{"mlp_ratio": 4, "conv_stem": false, "layers": 12, "width": 384, "kernel_size": 7, "loss": "binary_cross_entropy", "muon_scale": "match_rms_adamw", "momentum": 0.95, "nesterov": true, "max_grad_norm": 1.0, "lr_schedule": "wsd", "decay_fraction": 0.4}
Rows from block 5 of a small image classifier, named by matrix and row number. Rows with one number belong to one neuron. Each number is 50 + 15 x the weight over its row's rms, rounded and kept within 0 to 99. All counts start at 0.
Before each neuron's rows are labels from the 100 images, of 14976, where the neuron reaches its highest value: "responds to" is what is common among them. Only what is clearly more common there than usual is listed. The data: rendered landscapes of hills, water and sky.
# fc1: MLP up (model.blocks.5.mlp.fc1.weight, 1536x384), inputs 165-219
# fc2: MLP down (model.blocks.5.mlp.fc2.weight, 384x1536, transposed), outputs 165-219

responds to: purple alien crags; fog; water: water; sunset
fc1.99:47 44 44 53 36 50 53 43 53 48 83 51 60 26 60 52 47 44 15 33 52 76 68 71 49 64 33 44 32 48 50 26 77 35 40 60 53 80 64 50 45 72 47 50 04 65 63 49 54 61 48 51 69 52 60
fc2.99:44 74 25 70 43 72 24 68 47 57 25 52 55 27 61 22 35 61 41 61 51 85 63 57 40 47 63 53 62 43 71 63 63 42 75 32 72 62 27 53 48 30 56 36 60 42 57 48 40 30 63 19 48 34 65

responds to: overcast; red mesas
fc1.167:66 28 31 50 37 45 55 32 37 51 34 29 74 36 41 60 29 36 27 57 36 46 51 61 70 47 54 16 45 63 50 68 36 56 41 34 53 31 39 40 57 30 64 32 67 43 46 43 37 23 38 55 48 62 44
fc2.167:51 38 43 59 64 59 32 53 54 70 61 65 45 50 44 54 69 30 43 54 38 51 60 50 90 69 57 51 44 36 61 63 59 60 63 33 56 36 43 56 63 58 56 34 43 39 35 46 44 77 18 64 36 66 58

responds to: overcast; purple alien crags
fc1.762:33 49 50 61 46 30 42 59 42 30 28 46 58 50 44 49 56 53 65 31 41 43 74 36 54 66 66 66 60 36 57 58 45 52 45 59 39 49 44 72 63 55 52 55 58 39 33 61 25 50 66 58 41 45 35
fc2.762:56 43 28 40 43 38 51 40 69 49 65 99 48 69 49 59 34 33 38 36 23 42 36 24 40 71 36 66 46 31 55 66 55 25 67 10 34 31 52 47 36 70 36 54 68 52 79 53 58 60 41 55 25 46 55

responds to: overcast; dark volcanic rock; terraced slopes
fc1.284:25 43 39 57 43 65 53 68 78 52 47 19 38 54 34 34 38 45 49 49 21 57 40 68 59 64 52 42 57 59 36 44 64 44 61 79 70 58 84 55 38 60 60 61 40 43 46 56 42 37 50 23 44 72 41
fc2.284:50 53 61 44 58 39 30 72 46 47 44 54 51 50 33 30 53 70 34 53 56 56 38 33 59 13 60 52 60 41 55 53 70 43 46 82 47 54 43 22 66 44 51 37 45 72 46 50 53 51 69 52 57 64 39

responds to: snowy peaks; water: dry; overcast
fc1.319:34 36 40 57 49 58 66 37 42 74 71 85 34 52 85 51 71 75 75 68 38 34 39 51 64 59 54 38 56 73 56 58 54 38 23 25 38 62 51 37 01 65 63 59 56 45 61 51 33 70 42 63 58 45 51
fc2.319:61 53 53 51 66 48 63 83 66 68 53 54 53 43 54 55 76 51 45 22 22 54 51 45 45 38 63 36 36 17 61 30 37 17 54 58 46 28 79 46 58 40 53 30 30 56 38 71 49 42 40 59 49 54 58

responds to: purple alien crags; sunset; sun or moon in view
fc1.678:51 37 30 50 72 40 59 83 49 68 69 26 72 20 62 53 50 63 37 70 34 28 33 56 61 51 42 55 67 54 46 71 53 53 24 60 43 29 46 35 58 61 37 52 41 71 58 60 48 56 57 36 46 41 40
fc2.678:69 68 46 51 60 51 67 49 53 65 50 68 62 43 27 34 69 59 72 57 72 19 68 45 29 50 62 64 39 47 45 41 33 49 52 35 43 47 41 33 43 74 57 50 56 63 48 17 45 38 10 32 43 64 91

responds to: purple alien crags; water; overcast
fc1.369:38 22 45 43 39 59 41 55 66 52 64 41 65 33 55 95 72 55 39 35 45 51 52 63 22 45 44 21 49 46 51 69 44 44 14 44 41 40 53 75 56 66 69 63 29 49 41 77 53 52 40 78 58 42 51
fc2.369:40 58 75 64 47 47 56 29 45 53 46 37 67 52 33 52 28 55 44 62 36 51 73 67 76 53 33 70 44 45 43 63 44 50 41 33 59 72 46 58 71 48 49 40 38 45 62 58 44 20 99 50 68 40 36

responds to: purple alien crags
fc1.608:22 53 32 73 36 53 14 19 48 24 54 56 81 66 49 59 46 61 67 48 72 33 52 35 64 44 46 46 41 36 64 45 80 51 43 51 34 45 53 40 33 59 51 63 57 57 35 63 47 48 56 46 47 41 45
fc2.608:31 32 41 36 42 57 48 43 45 50 62 52 49 70 40 57 49 30 31 50 38 58 51 55 62 24 54 23 60 61 78 40 31 64 37 44 33 66 34 60 34 40 71 45 51 44 56 68 50 45 50 50 43 53 64

responds to: overcast; purple alien crags
fc1.478:67 55 58 73 03 51 41 45 60 52 58 44 52 55 47 55 56 45 74 57 46 30 53 49 26 56 52 69 70 46 55 60 40 54 57 46 42 45 51 52 56 59 39 49 34 47 38 82 32 35 43 48 54 67 47
fc2.478:75 41 21 30 37 46 45 35 58 49 41 62 44 49 25 61 49 59 54 38 54 68 33 37 57 50 68 53 75 59 73 65 54 27 53 39 32 83 75 58 47 73 59 25 55 42 67 53 39 91 30 49 51 44 67

responds to: purple alien crags; overcast
fc1.81:61 56 44 57 82 62 58 53 48 58 52 57 27 50 42 43 57 55 65 72 81 36 50 28 81 43 49 56 88 60 23 36 16 48 40 73 48 37 39 32 56 44 70 59 30 41 68 45 62 45 47 22 70 71 57
fc2.81:48 34 64 42 63 62 54 50 38 29 41 72 38 64 30 59 29 60 52 70 85 25 25 55 44 45 68 71 58 57 85 54 27 68 47 66 65 67 55 56 36 28 44 54 59 36 49 55 84 36 61 31 52 56 44

responds to: snowy peaks; night
fc1.90:64 54 31 62 74 52 51 48 49 18 60 59 49 63 53 52 61 35 70 24 48 70 53 58 43 48 44 40 47 63 56 44 42 70 47 45 35 50 30 23 47 38 42 74 38 24 77 50 40 45 50 45 34 24 29
fc2.90:44 36 19 33 50 80 49 64 19 33 43 51 54 48 59 53 29 50 68 47 33 53 42 55 65 50 26 58 76 34 67 37 64 85 72 39 44 29 47 45 63 79 34 50 72 63 51 44 66 63 69 41 52 34 61